From a checkpoint of a small multi-label image tagger.
Model: 32-pixel images, arch inception, norm groupnorm, depths [3, 3, 3, 3].
Training: muon at rate 0.0085, 2800 steps, batches of 64.
Data: trained on made-up road signs on poles, 1.5 epochs.
Rows from block 7, named by matrix and row number. Rows with one number belong to one channel. Each number is 50 + 15 x the weight over the matrix's rms, rounded and kept within 0 to 99. All counts start at 0.
# r30: branch 2 reduce pointwise conv (model.blocks.7.r3.0.weight, 96x384x1x1, standardized in use), inputs 128-255
# b30: branch 2 3x3 conv (model.blocks.7.b3.0.weight, 144x96x3x3, standardized in use, transposed), outputs 12-23, a 3x3 kernel for each
r30.55:50 50 50 14 50 50 49 32 63 50 50 50 43 67 36 50 50 38 50 50 31 50 50 44 50 50 59 50 50 50 50 36 50 37 50 50 50 50 52 65 42 50 75 50 35 50 50 29 49 50 40 50 40 50 56 94 50 67 50 50 32 50 52 50 50 50 50 50 81 43 50 53 50 50 69 38 50 46 47 85 50 52 42 60 45 50 50 69 44 50 50 67 50 00 50 68 50 50 33 55 50 50 50 29 50 50 47 44 21 49 50 76 63 57 42 01 44 50 65 50 50 50 50 50 50 39 50 62
b30.55:41 45 30 32 50 50 50 49 50 50 50 45 52 53 50 50 50 52 64 59 50 54 45 71 50 50 61 50 50 57 50 73 50 50 72 50 50 50 50 50 50 50 50 50 50 50 72 78 50 76 50 34 50 62 22 63 50 46 50 91 73 50 60 44 50 50 64 50 41 67 50 59 36 50 60 50 48 50 50 54 50 59 50 50 80 84 50 60 85 48 66 45 50 50 91 50 50 50 50 50 50 47 50 50 64 50 84 50
r30.56:52 62 50 16 50 50 50 50 50 49 50 50 70 60 50 33 50 25 50 63 85 76 92 50 50 47 50 55 50 50 21 50 00 50 28 23 50 83 50 69 28 54 50 50 50 30 50 50 56 13 39 50 50 50 50 50 64 50 50 50 24 50 31 50 50 80 50 50 50 75 56 50 62 29 50 50 19 50 27 50 64 50 30 50 20 50 50 50 23 53 50 50 50 47 46 50 52 50 40 50 50 72 66 23 29 49 97 43 61 50 50 50 50 53 50 50 50 50 13 46 50 50 50 25 50 50 41 50
b30.56:48 85 68 46 40 57 41 50 71 77 48 50 50 74 50 50 77 78 50 50 50 50 63 80 50 50 50 50 42 44 78 18 32 50 85 80 50 50 50 50 00 50 50 50 50 44 50 64 50 50 97 58 89 99 50 50 51 19 27 50 50 50 50 63 71 50 50 30 50 50 38 50 59 50 47 32 84 50 50 61 72 49 50 50 50 50 50 50 50 83 44 68 50 50 50 50 50 48 50 50 61 50 42 36 70 37 51 50
r30.57:18 53 50 15 95 50 50 29 09 50 50 50 50 40 50 50 50 24 39 50 00 52 34 50 68 62 50 33 50 68 54 50 19 71 50 50 66 57 24 50 50 14 75 62 50 50 50 23 50 50 47 48 50 21 40 21 50 50 50 50 22 50 44 35 50 50 17 79 23 50 71 50 50 50 50 61 12 80 50 50 50 78 50 63 20 60 50 28 75 50 50 21 41 50 55 37 19 50 78 64 50 50 67 39 48 99 36 55 14 50 50 59 50 52 50 50 59 50 50 50 50 43 50 50 50 50 50 70
b30.57:50 50 36 39 52 50 45 50 50 56 50 50 40 40 73 66 62 50 50 50 50 62 50 39 74 50 59 27 20 50 61 76 50 50 50 50 42 50 39 12 35 41 50 50 50 00 63 64 32 82 25 50 50 31 30 50 50 00 43 80 50 52 50 14 50 48 40 51 67 50 50 50 75 57 60 35 12 50 50 50 50 50 50 50 50 50 47 50 75 52 50 50 44 60 50 50 78 50 51 85 50 50 50 50 30 50 48 50
r30.58:66 49 45 50 50 94 50 54 50 57 50 50 50 50 54 50 50 50 50 50 50 50 50 48 50 50 73 50 50 45 50 50 50 52 68 41 50 50 50 50 50 44 50 40 50 50 50 02 80 50 47 49 62 50 47 50 50 50 50 50 50 43 50 47 50 33 31 12 50 50 44 93 50 37 50 32 27 50 70 47 28 50 50 28 50 26 17 50 30 48 34 23 50 50 46 61 50 59 19 50 57 50 85 50 50 55 37 50 50 50 50 83 50 50 50 50 50 66 60 50 50 52 50 30 60 50 55 50
b30.58:49 46 51 50 20 50 65 49 50 50 27 59 50 32 35 47 50 50 33 86 68 50 50 50 50 69 71 68 30 50 50 64 68 50 50 28 50 50 29 00 00 50 50 06 56 41 50 64 50 50 50 50 50 50 53 57 50 50 52 50 45 37 50 50 27 50 50 28 29 50 50 81 50 50 50 60 16 43 50 50 50 32 50 39 15 82 69 44 70 78 50 50 50 50 50 65 50 50 52 50 50 50 50 26 50 50 54 50
r30.59:50 50 27 43 99 70 50 65 01 26 53 32 50 50 50 47 50 50 50 51 48 50 99 50 50 64 50 50 50 50 58 50 50 50 50 50 76 54 39 62 44 50 50 65 50 50 68 50 50 50 66 50 50 66 50 06 68 44 35 50 50 85 64 42 44 50 50 22 40 99 50 16 50 50 50 50 38 34 56 50 50 50 50 70 50 89 33 50 71 48 97 50 50 75 50 50 50 64 50 42 18 23 29 50 50 50 37 50 50 57 50 50 68 34 43 45 50 50 31 35 22 50 50 50 50 50 60 34
b30.59:50 63 48 50 50 30 50 73 50 50 74 45 50 50 96 03 30 50 50 50 50 46 50 50 50 83 17 52 50 65 50 00 50 57 81 50 90 99 50 83 50 64 82 98 50 22 25 60 19 28 35 50 58 50 47 50 50 50 36 50 70 26 07 27 43 61 50 50 59 37 00 64 50 50 50 79 50 50 36 50 95 50 50 39 17 19 50 50 50 63 65 25 50 50 50 50 50 67 50 23 72 50 50 50 50 82 50 50
r30.60:83 45 60 50 50 50 71 70 65 50 50 50 50 58 50 29 50 50 50 50 50 33 50 59 42 50 76 50 50 50 50 50 11 50 50 65 26 59 28 61 50 50 79 42 50 50 53 50 55 50 26 50 77 50 50 31 54 50 50 09 50 13 50 50 50 50 50 50 50 50 49 50 47 35 50 50 50 56 44 22 57 50 47 35 41 39 61 50 50 33 50 50 72 80 56 50 67 86 50 22 48 50 50 61 63 64 50 50 89 61 50 41 50 50 51 29 50 65 50 50 39 50 81 73 50 50 55 50
b30.60:21 44 50 50 50 50 39 44 50 63 99 18 50 50 50 54 49 63 50 36 42 50 36 50 17 50 50 50 35 50 47 42 50 50 50 53 65 50 30 37 50 50 50 92 49 50 27 26 27 50 50 36 34 44 50 50 50 50 50 50 62 50 50 50 50 50 50 66 50 52 50 54 50 50 50 57 50 50 50 08 62 50 34 50 50 36 54 50 50 61 50 51 78 70 50 50 74 50 50 50 21 50 71 50 50 50 42 53
r30.61:50 50 50 31 85 50 50 31 50 81 50 50 15 50 50 66 72 50 50 50 50 50 50 43 50 50 50 50 49 50 50 73 50 50 10 48 35 50 09 50 33 50 50 70 35 50 99 58 59 02 70 50 48 50 23 93 50 50 23 62 50 19 06 18 75 50 42 55 50 50 09 38 64 77 63 79 25 52 50 50 50 50 50 50 50 47 14 50 50 40 89 50 43 83 50 31 50 62 50 80 61 72 28 50 53 50 50 24 50 44 59 50 52 50 50 50 56 50 33 50 61 50 50 50 50 39 32 50
b30.61:69 50 44 73 17 58 53 59 56 38 99 04 50 50 50 45 24 48 50 50 39 43 50 64 15 65 16 57 05 63 10 50 50 16 50 62 31 49 28 50 82 50 44 88 43 50 23 50 31 38 85 34 44 50 71 50 50 50 41 45 50 50 50 46 12 50 69 50 16 50 51 50 52 50 80 50 27 50 82 50 50 50 50 32 50 40 49 65 50 14 50 92 45 33 50 39 29 50 50 58 50 46 50 21 50 16 50 18
r30.62:84 72 50 54 50 50 50 67 87 00 50 50 34 69 50 50 14 50 06 21 64 50 50 50 50 50 64 41 50 62 54 12 50 59 51 50 50 50 45 59 43 31 50 64 50 61 42 65 50 86 77 77 54 40 45 71 33 50 50 64 50 31 50 78 50 56 10 50 54 30 53 50 29 50 34 34 50 50 27 61 50 29 50 32 50 35 50 50 36 23 44 75 59 50 50 50 50 58 24 33 50 41 50 52 28 28 50 50 30 23 50 61 63 57 50 49 64 69 32 50 77 50 64 11 50 50 50 50
b30.62:50 73 64 63 50 39 50 39 50 50 56 50 50 34 50 39 05 50 50 34 37 36 30 50 50 75 50 50 50 62 63 70 37 50 78 50 50 32 40 50 50 50 50 77 50 50 50 50 50 26 50 45 61 34 82 32 13 56 50 50 50 50 05 50 18 50 50 53 50 50 66 60 38 50 71 25 50 50 37 50 50 60 50 24 67 50 50 78 73 65 48 17 50 58 50 50 50 31 50 50 50 50 50 50 32 50 50 22
r30.63:57 45 29 50 32 50 45 50 71 74 19 50 50 50 50 50 42 50 50 50 29 50 71 13 82 50 50 50 37 50 55 50 50 70 79 50 39 50 28 27 50 50 72 22 50 41 61 42 50 51 50 55 50 57 77 50 00 50 75 55 33 51 50 50 50 48 81 15 50 38 42 46 50 00 50 50 61 43 49 50 50 50 50 50 56 35 59 72 85 50 50 50 50 43 50 50 50 50 50 50 50 36 37 50 25 50 99 50 54 41 14 50 50 50 49 58 62 50 50 21 50 50 47 50 37 50 50 50
b30.63:17 50 50 50 37 50 72 51 24 65 50 33 49 50 50 50 73 50 50 35 41 50 25 43 43 50 51 43 50 50 48 50 50 34 50 50 31 50 50 54 50 50 50 94 60 50 50 65 30 93 50 50 50 36 47 50 80 56 50 49 32 50 65 50 50 38 39 26 12 50 68 50 50 50 50 50 50 45 50 50 50 75 91 50 64 50 50 56 50 50 50 49 50 50 50 71 51 77 38 68 50 34 29 34 84 32 77 50
r30.64:71 43 50 99 66 50 50 65 50 50 50 65 72 21 76 40 22 50 50 50 34 17 50 48 50 57 50 41 46 50 50 50 50 75 50 50 23 50 50 60 50 43 67 55 71 99 51 50 50 50 57 99 50 50 64 50 50 50 50 78 50 50 50 64 50 50 50 58 99 50 59 77 50 50 50 60 50 63 50 13 80 50 50 06 38 53 82 52 50 38 50 50 50 64 50 50 50 36 58 50 50 50 78 50 54 50 50 18 42 54 50 40 77 36 50 50 32 49 54 50 50 50 60 28 09 25 69 30
b30.64:50 24 50 63 50 18 25 50 52 80 63 42 50 50 50 50 50 50 50 26 50 50 39 42 50 50 76 21 46 50 50 99 49 50 31 50 50 50 50 58 76 36 29 81 37 50 28 64 50 99 94 40 55 50 55 50 50 50 50 74 47 60 50 49 50 55 46 65 26 42 50 50 50 27 90 50 42 72 50 51 50 54 50 50 50 50 42 50 26 71 66 50 45 60 50 50 50 50 50 75 36 50 44 59 50 50 17 77
r30.65:50 50 50 50 78 60 65 35 88 51 62 38 50 18 50 50 32 86 20 50 50 50 50 29 42 50 35 50 50 18 50 36 50 50 50 61 50 64 50 38 54 50 54 70 50 50 41 99 44 50 50 57 50 50 84 46 50 61 22 04 66 50 42 54 50 50 50 50 50 49 50 50 50 50 50 69 63 50 85 32 48 34 50 35 50 50 39 56 59 73 27 50 38 50 50 77 50 50 66 50 39 51 06 50 50 50 50 50 38 75 43 45 50 54 49 50 50 42 50 50 45 25 50 37 47 50 87 50
b30.65:50 50 50 50 50 60 50 30 50 50 66 50 50 50 41 50 59 13 64 50 52 50 50 50 23 24 64 50 46 52 46 34 50 49 50 50 52 56 47 50 50 27 37 99 50 49 50 73 50 43 87 43 41 50 49 50 92 71 50 92 49 50 33 51 64 55 50 50 50 50 50 64 75 31 50 50 82 50 10 30 61 33 50 40 50 79 50 50 50 50 50 50 89 76 50 50 53 92 48 26 50 69 07 50 50 38 36 35
r30.66:43 19 22 50 60 50 50 57 25 50 50 28 50 73 02 77 50 67 39 49 50 50 50 40 50 60 50 50 50 53 50 38 68 50 50 50 58 50 50 24 59 50 50 17 50 50 56 47 56 50 70 50 50 39 50 50 66 50 41 50 50 50 13 36 41 61 17 62 32 50 83 50 50 41 50 24 39 50 50 50 50 19 50 50 50 50 50 50 50 50 50 26 49 50 25 39 27 50 50 46 50 50 50 50 50 62 50 43 35 28 50 54 70 50 50 59 50 25 44 50 68 41 38 52 42 67 50 50
b30.66:40 50 45 16 78 89 50 91 50 50 50 50 50 50 29 40 13 34 50 50 71 36 50 70 50 70 50 50 45 52 65 50 36 50 50 50 50 63 50 45 74 37 38 50 50 50 57 50 50 39 73 50 50 50 50 56 50 50 50 37 50 50 44 50 50 50 75 50 29 50 35 50 63 67 50 50 00 50 49 69 58 50 82 58 50 25 09 96 27 50 07 50 50 50 50 15 39 50 50 41 95 50 77 64 50 82 35 33
r30.67:22 39 66 52 50 62 30 50 55 50 50 56 30 50 50 50 50 49 08 59 50 32 38 39 59 50 37 50 50 50 58 82 18 35 33 50 60 50 50 39 51 50 50 50 58 50 50 28 50 30 50 50 48 30 24 95 50 40 22 73 50 00 25 50 50 27 37 41 47 36 49 50 54 50 50 50 50 50 46 50 50 17 50 44 67 50 48 50 50 50 50 50 70 09 37 16 50 35 50 80 50 70 50 50 50 99 50 50 50 43 50 50 50 45 65 50 50 91 52 32 50 37 50 67 50 50 50 36
b30.67:50 64 50 70 50 50 50 88 50 50 50 36 50 47 50 61 50 23 50 50 50 50 50 50 50 50 41 74 50 21 50 50 50 50 42 50 50 63 85 12 50 50 35 33 31 66 59 50 50 50 50 46 58 32 50 52 55 74 38 38 37 50 50 35 50 50 23 50 39 50 50 31 50 50 32 50 39 50 45 50 50 50 50 50 50 26 50 58 50 50 50 50 67 25 37 32 50 50 53 50 61 45 50 50 40 57 43 60
r30.68:50 50 50 50 26 69 64 50 28 50 73 50 50 50 50 71 12 50 50 55 27 50 50 50 50 54 76 92 45 33 50 50 50 50 89 43 50 31 11 44 50 15 50 54 40 59 50 33 50 50 67 50 40 50 53 32 52 62 50 24 47 50 59 25 50 41 63 50 52 50 50 51 50 50 27 57 45 57 33 38 45 50 36 50 13 50 50 93 50 50 50 22 54 60 50 44 50 50 41 79 50 50 36 50 36 34 50 50 53 36 64 50 50 99 50 56 36 50 50 63 36 50 50 38 67 50 50 40
b30.68:50 50 50 50 50 50 50 51 46 73 50 50 50 36 50 42 51 60 20 50 50 60 70 64 50 50 50 50 56 42 63 44 24 50 52 50 50 50 50 50 61 32 50 50 50 35 50 50 50 65 50 50 50 50 70 50 50 79 50 75 19 71 50 29 50 37 57 50 50 50 50 50 31 39 65 42 46 47 44 50 82 54 50 50 45 35 50 27 43 37 39 57 50 68 61 50 50 31 50 84 50 37 58 50 50 50 59 64
r30.69:50 63 43 50 79 50 50 55 57 46 50 50 50 38 75 54 49 50 78 76 49 50 35 50 50 50 50 50 91 50 50 50 54 39 50 50 50 50 50 50 28 90 27 49 50 28 50 50 63 73 26 67 50 45 50 73 50 50 50 30 50 50 89 42 50 50 50 50 50 50 34 50 40 44 50 50 99 50 68 50 71 50 48 50 50 59 50 40 72 50 88 36 50 41 50 50 50 36 50 50 50 99 50 52 60 50 37 37 46 66 61 50 50 50 43 50 50 50 39 50 81 50 50 50 50 71 28 50
b30.69:13 50 50 68 50 40 50 80 50 50 55 50 50 53 10 50 36 61 28 70 39 50 47 50 52 50 50 50 50 50 50 64 50 50 50 50 39 50 41 50 61 50 50 55 30 57 50 27 50 10 47 50 45 26 50 50 65 44 43 77 50 50 50 50 08 32 50 61 50 50 59 24 50 50 23 50 72 64 50 51 50 88 50 50 43 50 50 50 50 40 50 37 66 50 76 46 88 50 50 50 50 37 48 50 34 50 20 50
r30.70:43 50 88 34 56 52 50 50 50 50 50 74 50 50 50 57 17 76 50 50 71 34 42 75 74 56 50 50 50 41 50 42 50 45 62 82 50 50 50 00 50 50 24 50 50 57 40 48 50 33 58 50 50 50 50 49 40 27 50 55 50 61 50 50 53 66 50 50 37 50 41 45 11 92 50 50 50 24 60 50 50 80 50 72 77 20 50 64 50 68 50 65 60 83 57 08 75 50 20 48 50 52 50 91 50 50 50 71 50 50 50 50 50 50 50 50 50 61 35 50 50 40 34 27 43 50 50 46
b30.70:50 56 50 49 87 50 50 50 50 50 50 70 50 54 50 50 26 42 63 46 50 50 50 53 62 48 73 50 50 50 44 50 46 50 50 50 50 37 50 17 50 50 50 90 50 40 50 52 57 56 38 50 49 65 50 50 50 50 50 50 50 59 72 21 32 52 33 50 50 50 45 50 50 20 50 28 50 64 32 60 50 60 80 65 54 50 50 50 52 50 50 47 42 50 20 56 50 50 41 50 50 50 50 50 66 50 78 72
r30.71:50 43 44 50 50 71 58 50 50 50 50 50 50 31 50 50 38 50 55 50 51 50 50 50 59 50 50 50 50 50 77 50 51 50 50 50 52 82 44 66 50 52 50 47 50 50 50 14 84 50 80 50 50 64 29 10 52 50 57 32 37 59 61 35 50 38 21 45 50 50 50 50 50 50 67 50 50 62 34 50 50 61 99 34 50 82 57 50 50 50 68 33 48 50 66 50 50 50 50 37 50 77 50 50 58 44 50 50 76 77 50 53 35 50 50 50 50 68 50 50 50 63 50 50 50 50 50 50
b30.71:56 50 29 50 50 00 50 50 65 76 50 19 38 50 50 42 99 69 52 72 50 54 51 22 84 65 50 50 50 50 65 50 67 50 44 27 63 50 51 01 06 36 50 50 65 40 50 50 37 93 50 60 50 50 93 97 50 50 15 50 31 36 45 19 58 50 30 50 61 50 50 74 50 50 86 19 44 50 50 16 71 75 50 50 50 50 09 50 54 69 50 49 50 49 50 56 50 50 50 50 51 50 49 50 50 51 63 56
r30.72:32 74 60 50 33 81 50 33 37 50 50 49 50 51 50 41 38 61 59 52 72 66 50 50 50 50 50 50 50 76 67 63 50 50 63 50 32 50 50 50 46 50 55 57 50 50 50 50 47 42 50 70 30 50 50 50 76 50 50 45 50 44 50 35 59 48 32 54 56 66 38 62 50 50 50 50 46 50 50 50 50 50 83 46 50 75 50 55 77 50 51 99 86 50 39 29 50 50 50 50 64 50 50 50 54 48 73 40 27 50 50 50 27 54 50 40 61 79 50 50 50 50 50 71 64 50 50 27
b30.72:50 50 89 50 50 50 36 54 50 50 23 50 30 50 50 71 50 54 50 50 51 50 50 67 50 31 68 50 50 52 44 19 34 64 50 50 50 50 34 50 72 42 00 46 50 50 91 50 24 38 50 50 35 50 50 53 50 65 71 50 50 50 50 50 50 50 99 50 50 50 65 50 00 51 83 50 43 50 53 37 50 50 50 50 50 68 50 58 63 50 50 50 50 50 50 73 50 50 50 30 50 50 44 25 50 27 50 39
r30.73:49 19 50 55 50 50 50 50 94 50 39 97 50 42 50 50 50 50 50 41 50 50 50 50 50 50 50 50 84 54 47 50 50 50 50 66 50 47 50 41 22 50 50 33 56 68 28 05 50 67 93 50 85 83 50 11 33 54 50 50 50 62 62 50 18 50 32 47 76 73 48 50 28 50 73 35 56 50 50 37 61 36 73 50 50 50 47 50 50 42 59 64 96 32 50 50 50 50 24 31 36 50 50 40 18 03 50 50 50 44 50 68 54 50 46 50 50 72 50 61 86 67 67 50 50 50 50 64
b30.73:50 50 50 40 50 25 50 59 09 50 48 64 64 50 59 50 50 50 50 50 50 39 50 50 25 50 50 39 50 50 33 50 50 58 50 50 95 80 50 50 71 50 58 50 50 40 50 50 50 50 31 77 55 50 90 41 50 50 50 41 50 47 50 50 24 50 50 35 17 55 50 50 35 63 50 84 38 50 50 28 50 50 50 43 50 27 50 50 50 50 50 50 50 71 57 50 56 50 50 50 50 21 54 50 53 67 50 43
r30.74:50 55 50 66 50 50 56 50 50 50 50 50 20 50 50 53 50 50 12 50 57 50 74 50 50 50 74 21 79 36 72 75 95 67 28 38 50 50 50 58 64 50 50 37 31 99 75 63 50 00 50 58 50 39 50 07 50 65 45 53 41 38 50 50 83 32 50 69 50 50 50 50 50 50 50 50 64 51 63 50 50 29 50 50 50 50 35 48 50 76 67 55 53 00 50 78 74 45 54 50 99 50 50 50 25 50 20 23 32 50 24 74 53 50 69 50 50 50 50 50 29 50 50 50 50 64 50 61
b30.74:50 31 50 50 26 37 50 50 31 50 89 10 50 50 25 50 50 50 74 50 31 50 44 50 50 50 50 50 56 58 52 45 56 50 50 50 79 50 50 50 50 50 27 74 50 71 61 50 50 50 50 35 50 64 50 15 50 49 74 52 50 54 35 50 30 76 87 50 29 50 50 19 45 70 64 50 50 50 16 25 44 50 50 31 66 15 38 17 16 27 50 50 56 50 80 38 22 50 57 43 50 50 50 50 38 67 50 50
r30.75:49 50 30 50 42 43 50 11 50 50 77 59 56 62 50 44 50 50 50 50 45 50 06 50 51 63 50 43 50 54 50 50 50 50 50 50 77 50 50 59 37 89 50 64 50 55 50 50 50 74 50 79 50 32 50 50 50 50 50 56 50 54 50 50 50 50 62 50 50 38 36 50 35 27 56 50 50 41 80 73 50 26 82 50 82 50 50 50 14 63 96 50 87 50 59 56 50 44 50 31 49 50 50 43 50 50 50 55 50 55 62 70 50 50 50 58 75 50 35 50 56 50 84 28 50 50 50 50
b30.75:50 36 51 50 50 78 38 36 50 50 50 60 61 77 63 50 62 50 46 50 50 50 30 60 54 50 52 38 37 31 50 41 11 53 50 50 38 71 43 38 75 41 45 46 50 59 50 50 50 50 50 39 49 77 50 60 50 50 50 50 53 50 64 59 62 50 50 37 50 50 49 50 50 50 60 50 45 46 50 50 50 28 41 50 50 50 50 88 55 50 50 39 58 50 29 50 36 50 40 70 50 50 63 50 67 50 64 43
r30.76:69 50 50 50 34 45 76 54 50 50 14 60 43 71 50 50 22 27 50 50 69 39 50 38 50 50 50 50 50 50 37 76 50 50 65 35 50 55 50 50 50 18 76 50 13 50 27 46 50 50 63 50 50 38 50 10 69 63 50 50 30 50 50 54 48 62 50 51 50 34 69 74 50 86 67 71 56 50 50 34 50 50 48 68 50 30 50 50 00 83 53 19 50 50 49 43 50 60 76 50 32 50 50 33 50 50 50 50 71 50 50 22 35 75 50 50 50 50 50 50 50 42 50 46 50 50 65 50
b30.76:27 50 50 10 50 71 48 52 50 56 52 50 50 31 50 50 56 50 50 50 45 77 39 50 50 50 48 50 50 50 88 50 50 50 60 50 50 32 50 50 63 50 41 50 38 50 00 78 34 50 59 47 50 57 71 50 85 50 50 79 50 50 50 50 50 31 46 50 56 50 67 33 50 10 50 41 50 50 50 46 41 83 50 50 50 50 50 64 50 50 72 50 45 50 16 66 50 66 50 54 50 58 45 50 50 50 36 55
r30.77:50 45 85 50 50 50 50 50 50 50 34 20 47 53 62 50 49 50 18 50 50 71 50 39 50 50 57 55 50 50 50 66 72 30 50 50 50 00 50 57 50 50 92 26 79 50 34 94 50 46 50 61 46 52 66 88 42 50 37 46 50 50 50 50 30 50 44 50 37 01 62 42 50 41 50 50 31 50 50 50 63 50 24 56 50 50 50 50 50 68 56 98 50 50 50 50 50 66 50 65 57 70 50 50 50 50 50 45 46 44 50 50 50 50 56 56 50 45 40 50 58 50 49 50 50 50 50 32
b30.77:35 73 50 50 50 50 50 50 50 50 50 70 59 61 44 43 19 27 34 53 39 50 50 50 50 46 45 50 41 46 37 50 47 75 67 50 31 50 50 50 77 21 00 50 66 33 96 94 50 50 57 17 29 57 50 47 03 43 50 50 50 50 53 50 50 52 91 99 26 50 82 50 46 67 50 43 50 50 10 73 50 42 61 50 75 50 49 58 50 35 43 50 34 50 99 15 50 32 18 03 50 50 23 50 07 50 50 44
r30.78:50 67 66 50 77 32 48 57 50 50 27 50 50 50 59 52 53 50 50 33 50 65 83 46 37 50 46 50 79 68 62 50 50 50 53 50 50 27 50 67 50 50 72 43 26 50 27 55 50 50 55 84 48 50 50 36 22 37 15 50 50 50 50 50 50 74 85 50 50 50 50 50 50 90 50 44 41 50 50 87 63 00 50 50 57 23 50 70 50 80 66 50 80 50 42 50 75 21 50 75 25 35 38 50 50 65 50 56 95 36 50 35 73 60 50 50 58 57 50 50 50 10 50 39 50 50 50 50
b30.78:21 50 50 72 70 19 77 50 29 50 37 50 50 50 24 50 50 50 50 64 50 43 50 60 50 50 56 55 78 36 50 56 50 68 50 08 44 50 51 70 50 47 64 53 50 50 52 50 56 50 50 51 45 50 50 50 50 50 99 64 43 28 44 79 69 47 50 68 80 50 50 50 66 50 50 39 19 50 50 50 43 78 50 30 40 43 50 50 50 50 50 41 50 50 50 50 50 50 50 29 99 50 50 89 55 50 50 50
r30.79:50 00 50 50 50 68 50 70 50 45 50 76 50 58 50 93 62 50 90 50 50 50 50 57 44 50 42 41 50 50 88 64 36 41 45 50 50 50 50 50 50 39 50 50 56 50 50 68 78 48 61 21 50 50 50 50 30 50 24 45 69 50 48 26 50 69 61 50 50 51 50 31 57 50 50 50 73 50 50 50 57 64 50 50 22 59 50 50 50 37 50 50 50 50 65 46 48 50 18 50 32 79 50 29 50 31 50 54 50 70 49 50 50 50 70 50 50 50 50 50 48 50 50 49 70 50 42 75
b30.79:77 23 51 27 60 50 50 70 50 64 50 50 32 79 50 50 42 50 55 35 50 50 50 55 50 50 50 50 50 50 50 54 50 50 50 50 50 50 50 55 80 50 43 54 51 50 36 58 50 30 50 50 54 50 50 50 23 50 60 50 50 50 30 50 40 50 94 24 50 50 50 50 52 73 50 50 07 61 69 60 47 77 63 67 45 50 50 50 20 50 50 50 31 50 69 75 40 50 64 52 50 50 60 50 20 50 50 50
r30.80:28 33 66 26 50 50 45 50 52 50 79 43 50 57 50 50 00 50 22 89 50 50 50 50 50 50 58 50 62 65 33 50 51 50 47 50 53 53 50 56 50 50 42 50 50 50 68 18 50 62 67 50 68 50 54 44 50 50 33 41 50 50 50 42 50 42 46 53 53 50 50 45 34 50 64 80 35 19 29 65 50 50 86 15 50 60 22 32 50 82 50 57 74 69 36 55 30 24 43 42 50 61 59 50 44 50 66 50 50 33 38 71 28 50 50 55 59 70 40 50 50 32 61 22 31 17 50 50
b30.80:50 50 27 34 42 50 50 20 26 39 50 50 50 50 51 49 61 71 50 50 50 37 50 50 50 56 50 50 30 55 50 37 27 50 94 50 23 50 50 50 50 34 50 50 15 46 50 61 50 61 55 50 79 53 56 50 58 44 59 50 50 02 49 59 50 50 50 70 31 44 50 50 50 36 63 49 50 46 50 67 44 99 50 50 37 50 50 50 50 50 50 50 50 50 89 83 22 53 50 50 50 50 07 72 50 50 50 42
r30.81:50 50 50 60 50 50 44 48 50 38 50 43 50 50 73 32 50 18 58 76 50 50 37 50 03 30 50 50 50 41 26 50 37 50 50 65 50 50 70 30 75 50 50 50 50 69 63 42 45 50 50 26 55 50 65 50 46 71 50 84 50 41 50 59 87 50 79 50 50 50 58 50 86 50 50 50 60 43 65 50 50 50 45 27 97 51 31 50 50 50 35 50 88 50 50 85 50 46 50 35 50 50 50 34 50 50 53 50 50 32 46 92 57 00 50 50 30 51 50 32 50 50 50 50 50 73 67 50
b30.81:62 35 48 50 50 58 50 77 61 50 61 51 50 50 64 50 10 56 50 64 50 50 29 50 51 37 50 50 50 50 09 30 50 50 45 50 50 50 38 50 50 50 50 50 40 50 50 39 46 33 50 49 50 50 50 44 50 50 50 62 50 50 50 67 62 37 50 49 38 45 51 50 61 62 50 50 50 66 50 44 50 38 23 50 50 50 24 50 53 52 33 50 50 56 50 38 50 59 32 50 50 50 99 50 50 50 34 50
r30.82:87 66 44 48 50 50 31 50 50 50 85 50 50 56 35 30 33 50 50 30 50 50 48 50 15 46 50 63 65 79 50 45 39 14 50 38 50 29 56 50 62 50 50 50 78 65 24 50 50 50 50 50 50 50 47 60 50 50 50 16 58 50 50 50 50 64 68 50 50 50 60 50 46 50 73 50 50 50 99 50 54 30 28 29 24 50 50 87 53 50 73 50 50 50 50 52 50 50 75 50 65 34 50 31 50 18 85 58 39 46 50 60 43 57 50 55 85 68 34 47 50 59 89 50 58 50 27 50
b30.82:33 32 35 50 50 30 50 50 50 94 50 50 48 50 50 52 60 50 50 50 35 89 50 50 70 50 50 50 76 57 50 25 50 50 60 24 50 57 54 50 40 74 50 54 50 08 60 50 50 50 50 48 50 50 50 41 40 50 64 71 50 50 54 50 62 50 33 50 50 50 50 50 50 50 50 50 50 50 50 50 50 57 50 50 50 29 27 50 50 60 50 45 50 50 50 50 70 50 37 91 50 41 50 50 50 13 55 50
r30.83:50 50 32 50 43 50 29 28 52 50 66 46 68 33 44 50 17 50 50 50 50 50 57 55 50 03 38 29 79 50 56 64 33 50 48 50 50 50 64 73 50 69 50 50 50 50 50 47 31 75 50 50 50 56 50 34 50 50 50 60 50 61 50 50 32 50 99 50 50 32 50 50 50 32 50 30 50 50 34 50 50 36 39 68 50 31 50 09 50 50 50 50 63 50 30 50 50 50 24 53 50 50 50 50 50 50 59 50 36 64 53 83 75 50 50 56 50 55 31 24 50 50 59 50 51 50 50 50
b30.83:29 16 50 50 52 50 51 50 42 30 56 36 33 50 37 20 41 37 50 50 45 27 15 50 50 71 50 21 50 85 50 50 67 50 50 50 87 50 26 95 50 50 59 50 64 63 50 50 50 50 21 50 50 50 67 65 50 32 50 37 50 11 50 78 55 50 62 77 50 50 66 65 17 50 41 84 50 50 52 50 21 79 53 50 50 46 73 41 50 39 67 50 50 53 50 35 50 18 43 40 69 50 50 50 62 55 50 50